Weights of a small class-conditioned image diffusion model.
Model: 4.28M parameters, 48-pixel images, arch unet, norm groupnorm, activation gelu, widths [64, 128, 192].
Rows from block 3, named by matrix and row number. Rows with one number belong to one channel. Each number is 128 + 32 x the weight over its row's rms, rounded and kept within 0 to 255. All counts start at 0. After the name is the row's rms in percent of the matrix's.
# convs0: first 3x3 conv (model.mid.1.convs.0.weight, 192x192x3x3), inputs 45-53, a 3x3 kernel for each
# convs1: second 3x3 conv (model.mid.1.convs.1.weight, 192x192x3x3, transposed), outputs 45-53, a 3x3 kernel for each
convs0.5 120 [139 155 146 139 147 119 116 147 116 148 127 141 116 136 176 131 133 181  46 131  55  81 114  76  80 119  75 125  77 106 111  76  91 133  69 100 137 117  76 106 106 101 150  98 118 143 132 122 143 133 130 148 142 118 143 164 163 165 165 145 143 142 136 108  82 131 133 103 110  78  60  72  88 111  99 108 134 128 130 149 127]
convs1.5 156 [111 140 163 118 135 160 160 166 186 146 146 130 121 121 133 134 136 143 166 146 151 154 147 150 155 150 153 124 140 108 148 173 137 109 141 108 122 106  72 122  97  80 133 114  99  98 104 112  91 100 109 112 114 118  89 116 111 105 126 121 111 128 123 157 174 204 133 145 156 107 109 122 110 104  68 129 138 102 119 124  90]
convs0.6 107 [145 147 155 123 148 161 140 131 128 136 136 200 108 139 130 166 123 111 122 113  89 113 128 111  73 113 113 130 126 136 110  90 128 176 151 176  91 110 114 120  97  98 156  99  90 141 147 115 113 166 150  76 123 129 149 135 122 151 169 144 128 161 170 157 125 134 132  97 113 134 145 139 104 123 120  93 131 148  94 140 143]
convs1.6 102 [ 91 107 125 138 128 144 160 154 164 133 141 136  41  78 126  44  46  99 138 135 141 142 134 146 163 139 156 108 133 105 152 172 122 128 172 124 132 106  86 131  99 104 156  96  87  93  82  63  69  81  71  51  62  71  83 103  84 105 128 101  53 111 108 130 155 146 107 158 132  62 120 138 140 116  94 165 150 122 184 165 108]
convs0.7 112 [158 142 145 132 160 140  78 101  86 184 115 153 133 136 156 162 119 156 109 104  63  94  78  67  97  85  21  95  85 144  95  78 139 121 105 178 142 100  61 152 155 121 185 123 127 102 136 117 142 182 131 136 145 101 128 163 149 153 184 157 149 172 132  93  94 128 121 117 106 120 105 110 116 138 157 134 137 134 126 124 144]
convs1.7 134 [ 88 106 140 111 117 161 141 154 191 139 103 153 101  75 123 126 127 149 164 156 157 157 152 146 148 158 159  79 152 114 107 192 165 105 149 127 121  75  89 136  73  98 139  88 103 101  92 120  86  73 109 116  99 114  69 107 114  85 102 114 114 120 125 150 179 174 103 136 119 109 120 101 104 110  99 119 136 133 118 115 104]
convs0.8 092 [146 143 141 126 158 143 124 163 140 132 158 142 177 191 176 134 141 132 112 112  86 108 137 109 101 122  98 179 142 184 138  90 159 152 114 189 184 188 161 149 118 136 141 120 126 108  90  96  94 104  99 110 118  90 159 113 145 139 120 111 125 133 122 143  99 117 158 129 161 143 113 152 158 138 155  81  96 118 116 116 142]
convs1.8 094 [113 143 133 133 163 145 141 169 158  51  65  87  66  73  90  73  84  95 139 132 147 123 123 126 123 123 142 151 169 123 155 167 143 136 127 116  59  56  45  94  93 101  85  71  75  55  50  51  77  78  77  82  79  69  88 120 105 111 137 121 101 119  92 151 206 203 143 177 165  95 130 111 156 152 128 148 154 141 158 136 131]
convs0.9 099 [130 117 132 152 155 129  74 115  82 153 146 161 145 159 165 138 142 178  87 102  74  96 114  82 101 115  72 151 146 171  97  96 103 144 135 144  90  87  88 108 147 136 148 106 121 183 167 133 163 173 137 132 131 123 141 152 141 168 187 152 151 154 148 145 115 135 154 113 129  60  59  43 117 125 138  82 115 111  81 117 130]
convs1.9 115 [112 117 159 118 104 147 190 180 212 140 140 135  96 100 134  84 104 138 147 132 137 158 159 148 159 157 163 125 163 123 157 191 153 110 126 100 125 111  89 123 115 121 137 108 124 115 113 129 104 102 112 103 104 116 105 125 141 116 121 130 114 125 146 187 181 201 146 136 124  92  89  89 119 116  87 143 154 117 126 110  89]
convs0.10 103 [127 125 114 120 117 108 100 126 101 145 139 129 109 139 116 153 142 131 104 114  77 109 108  88  97 118  79 154 138 146 114 139 148 134 134 155 149 152 113 155 145 146 170 137 136 161 160 124 146 171 170 114 153 149 130 142 110 148 169 136 104 129 116 163 120 104 156 106 112  98  83  95 167 174 143 119 142 166 143 169 158]
convs1.10 109 [ 98 107 135 125 113 147 162 141 186 122 118 120  81  90  94  72  93 103 173 150 168 159 155 163 159 152 149 106 140 108 137 167 138 124 146 124 122  96  86 127 118 113 102  95  92  72  88  83  74  91  74  57  79  76  88 118 117 113 112 113 102 103 119 171 186 196  92 104  96 108  91 107 124 102  97 135 139 121 132 135 117]
convs0.11 119 [119 122  82 140 154 124  93 114  86 135  92  98 153 127 140 150 128 174  60  96  45  85 115  87  76 107  68 124  76 144  87   9  79 123  83 142 115  95  81 114  83  88 141 128 139 120 147 125 125 122 129 112 115 109 123 116 130 107 120 127 116 109 139 128 134 163  94  79 123  64  18  75 132 108 104 113  55  77 118  77  92]
convs1.11 127 [172 190 166 177 193 166 166 166 163 174 184 185 134 118 187 166 150 182 104 102  91 105 123 106 109 108 109 133 129 136 138 121 135 135 127 141 182 192 151 147 147 184 174 162 188 193 184 186 176 158 185 185 191 194 151 164 159 159 161 156 143 149 142 128 128 156 145 125 114 113 114  91 130 124 128 114 117 137 129 127 139]
convs0.12 116 [142 143 113 132 143 122  85 137  97 134  89 154 112  98 166 112 113 172 107 129  72 133 128  85 113 108  52 136 102 117 119  87 135 130  71 156 133 103  89 163 123 112 146 103 130 130 154 127 144 137 103 142 103 101 143 168 164 155 188 142 167 149 151 116  96 101 154 139 142 112  83  94 130 147 121 143 157 114 131 102 120]
convs1.12 105 [128  98 179 102  87 193 163 197 255 179 155 147 160  86 107 132 126 138 137 139 151 161 157 146 177 155 162  95 170 139 122 202 169  90 134 102 146 126  78 171 129  76 181 138  83 125 127 129 123 110 121 138 141 146 120 109 137 112  94 125 123 121 150 155 185 219 102 133 159  95  85 118  95 117  80 132 161 108 117 120  75]
convs0.13 078 [146 128 160 108 133 161 122 132 157 131 126 172 110 144 138 133 166 135 135 143 109 144 121 110 126 121  96 147 134 150  92 107 113 132 120 164 127 125 104 173 125 118 185 138 102  99  92 124 106 105 112 127  66  78 140 106 165 151 118 146 154 113 155 165 106 139 165 119 137 145 120 126  65  97 105  75  79  93  67  99 125]
convs1.13 105 [103 101 171  99  62 139 164 155 192 114  90 102 101  58  98  99  88 112 119 116 122 133 130 126 134 119 123 167 168 141 185 201 165 152 163 150 128 115 117 162 140 144 129 107 108 118 134 132 136 121 141 123 143 135  95  93 120  56  63  93  88  81 123 197 155 172 123 105 104 153 103 163 175 143 130 171 167 145 174 148 140]
convs0.14 108 [142 130 132 122 138 119 133 147 124 159 142 115 144 171 145 121 144 158 107 121  81 109 117  81  99 121  74 176 133 176 111  93 131 136 115 140 147 135  67 142 147 140 148 133 109 127 132 118 136 172 149 115 158 117 145 160 141 184 213 162 134 159 136 190 118 123 174 110 143  96  58  71 148 162 142 101 126 114 116 142 124]
convs1.14 110 [106 135 174 125 126 156 198 153 182  86  81 128  69  67 115  95 121 135 156 144 147 136 147 147 114 125 118 131 165  94 169 208 140 116 155 114 103  71  64 130 111 123 103  80  97  85  94  96  94  93  99 106 116 115  68 126 115 107 129 129 117 120 135 208 231 224 129 135 100 107 107  96 142 123  83 159 160 129 125 143 116]
convs0.15 086 [ 92 127 111 121 153 154 113 143 141 152 144 169 166 148 147 178 152 167 124 117  88 111 136 105 102 110 108 145 154 167 137 120 132 169 173 172 144 141 135 117  96  79 139 122 127  95  77  77 104  85  67  59  77  56 106  96 115 109 124 124  83 106 118 156 147 153 117 143 130 128 107 113 109 130 146 101 129 120  83 128 108]
convs1.15 104 [ 91 107  85 125 151 135  98 121 119  95 113 103  83 105 107  87 111 107 134 116 135 126 109 128 149 130 155 156 135 125 162 147 123 161 139 119  80  85  64 105 107  84  96  87  67  61  73  53  75  95  71  65  94  54 112 138 123 136 157 136 107 142 115 142 173 180 139 171 168 124 158 159 166 137 141 172 141 143 176 148 149]
convs0.16 130 [128 139 137 131 154 145 132 155 150 132 133 139 138 139 143  99 119 138 118 151 135 124 163 141 106 139 131 167 114 135 136  60  92 161 109 150 165 168 153 140 133 135 131 129 149 100  97 103  88  90 106 110 108 117 119  93 111  97  74  87 116  92 104 134 121 139 152 141 160 178 163 188 130 119 142  97  70 102 122 116 154]
convs1.16 070 [129 110  97 114  64  91 134 112 145  53  51 106  81  66 120  89  99 140  96  83  91 105 130 117 126 137 146 175 190 177 182 205 151 153 142 103  73 104 116 113 140 122  81 119 111  79 100  92 101  92  99 105 128 113 130 107 121 115  89 121 106  81 101 169 135 129 133 123 105 121 111 110 149 187 173 173 232 166 162 169 132]
convs0.17 121 [117 139 156 153 157 150 164 172 155 133 143 153 119 127 149 105 117 178 111 162 120 120 167 130  89 139 109 156 105 135 118  66  97 142  89 124 176 219 206  99 135 147 104 114 137 147 153 132 125 136 135 124 127 132 145 133 117 145 144 118 139 125 102 145 123 126 171 148 155 122  96 132 119 154 158  91 140 173 132 149 182]
convs1.17 103 [171 155 171 174 133 137 229 170 174  77  82 129 102  81 135 114 128 134 166 159 153 156 176 167 155 160 154 109 118  94 133 147 117  77  95  82  94 131 118  95 136 134 107 144 116 102 101 113 115 120 123 126 134 134 104 107 124 112  99 119 115 106 123 199 165 172 149 125 119 114  89 108  83 107  91 119 155 128  90 125 101]
convs0.18 124 [125 139 152 126 156 149 100 149 146 114 112 127 125 136 159 141 125 165  77 121  52  95 136 112  69 137  98 167 114 141 121  71 101 154  98 136 114 135 103 125 131 135 127 107 108 171 148  82 151 154 128 116 138 141 184 173 139 163 160 138 132 143 140 156 122 111 149 110 127  99  72  84 138 126  97 103 139 109 112 155 146]
convs1.18 119 [151 181 180 177 177 173 191 180 214 145 116 119  86  72 120 122 119 123 136 136 152 134 152 165 151 156 148  96 141  98 149 170 122 105 133 102 106  78  55 117  88  83 160 120 109 111 106 107  89  86  88  99  93 100  84 116  98 108 131 124  99 124 131 158 191 201 127 143 147  63  86  92 101 101  59 126 142  95 111 127  98]
convs0.19 128 [139 145 138 134 157 139 119 146 120 128 118 126 100 126 135 147 149 165  51 109  46  74 131  93  36 106  91 114  73  99 102  65  81 125  67 107 132 127  87  90 108 103 133 111 120 128 125  98 104 122 127 108 134 150 165 153 139 154 165 145 147 143 147  98  79 113 103  95 111  83  74  92  97 103  86  93 136 139 102 150 164]
convs1.19 148 [121 134 137 149 159 160 153 164 184 127 141 148  90  90 134 116 105 123 171 155 160 155 154 160 155 153 155  91 120 114 132 149 122 106 121 101 124  92  66 119  84  68 149 122  99  99  90  94  84  85  95 103 105 110  78 103  87  92 114 113  96 121 122 146 181 212 112 142 160  97 105 115  97  99  78 120 126 101 105 116  93]
convs0.20 115 [114 128 139 142 149 140 137 152 148 116 156 166 124 127 161 104 119 155  94 141 107 108 152 107  97 138  89 168 106 114 124  65  76 161  99 111 167 199 191 109 130 126 114 119 126 138 126 129 107 100 110 106 105 103 167 137 129 147 139 121 149 131 112 132  97 108 168 132 145 143 109 129 146 171 166 114 133 160 145 164 179]
convs1.20 108 [191 157 186 171 113 138 206 150 178 100  97 136 113 100 158 114 136 149 161 150 144 177 187 164 183 172 171 109 125 104 136 163 121 100 104  82 128 144 151 110 162 176  81 147 148 133 130 132 120 126 134 131 152 137 136 113 122 117  61 104 130  98 115 188 152 136 148 109  83 149  94  93 100 118 116 114 163 142  98 130 118]
convs0.21 096 [133 147 115 120 161 142  87 150 151 155 143 137 170 194 155 157 135 128 122 120  91 116 118  93 110 107  88 157 110 177 122  66 128 176 104 173 151 168 152 138 144 109 176 124 128  99  92 103  85  87  86  78 100  83 131  97 125 111  95 107 110 111 120 166 118 137 181 129 159 155 101 140 140 143 144  88  81 112 128 106 122]
convs1.21 092 [ 93 123  95 134 159 135 121 144 131  83  90 116  64  73  97  73  89 110 136 137 145 125 120 128 135 129 144 161 154 124 174 164 136 150 147 114  80  71  72  99  91 102  92  83  99  70  69  70  84  77  77  74  86  88 104 112  98 112 124 113  86 106  92 132 190 176 122 178 155 102 136 109 174 154 146 181 166 154 182 161 148]
convs0.22 088 [159 188 188 174 173 158 182 189 172 156 171 154 129 172 138 142 168 177  99  96 111  70  15  35  92  78  87 125 120 117 117 110 107 138 124 106 147 129 127 140 141 133 136 131 170 140  76 116  87  45  71 122  79 102 151 173 147 169 178 152 159 184 141 142 137 114 159 137 134 146 108 137  94 100 132  87  80  82 108 124 105]
convs1.22 130 [117  65 128  81  27 100 159 113 170 130 131 151 121  92 131 105 115 144 124 127 113 142 167 137 120 136 117 151 155 146 167 183 162 145 159 142 125 135 144 123 129 139 102 108 110 128 129 149 117 105 131 124 127 142 104 113 124  83  86 100 102 107 128 189 127 140 122  93  91 164 105 146 140 143 133 148 165 143 141 149 129]
convs0.23 085 [132 153 167 117 157 166 132 163 185 148 142 142 129 146 110 120 172 146 115 115 121 121 107 118 127 114 103 149 125 126 120 112 118 143 126 144 132 109 119 133 130 116 131 103 105 119 110 151  80  75  89 133  80  73 119 107 151 136 119 129 144 114 126 123 118 136 172 142 151 156 143 145  68 109 120 104 131 121 129 134 111]
convs1.23 108 [105  80 150 112  56 137 180 159 192 129 100 123 102  48 105 100  94 123 105 105 103 129 140 121 124 127 123 170 182 159 188 211 173 156 159 145 137 129 147 153 150 165 105 107 120 139 156 165 143 121 154 131 137 143 100  98 129  65  62  83  92  77 110 191 138 142 118  90  66 171  98 144 166 153 143 165 174 143 152 152 129]
convs0.24 101 [ 72  73  87  93  99  87  87 108  68 102 116 138 106 133 153 134 135 154 124 142 127 124 125 106 117 124 105 128  99  86 117  93 109 129  98 115 154 141 129 127 102 110 134 104 106 163 195 197 187 188 193 205 200 198 161 159 157 162 151 163 165 149 158 134  94  88 125  83  87 114  66  76 120 109 100 127  93  98 173 121 122]
convs1.24 101 [142 158 161 130 153 145 142 152 145  93  86  55  96  91  72  96  95  85  92 102 120 100 114 114  76  92  99 195 185 179 195 175 189 200 176 194 112 101  85 124  98  88 141 111 105 120 119 106 116 109 104 131 118 118  92 100  91  97 101  89 107 103 110 156 167 191 153 172 183 135 156 169 205 191 184 204 183 187 217 196 201]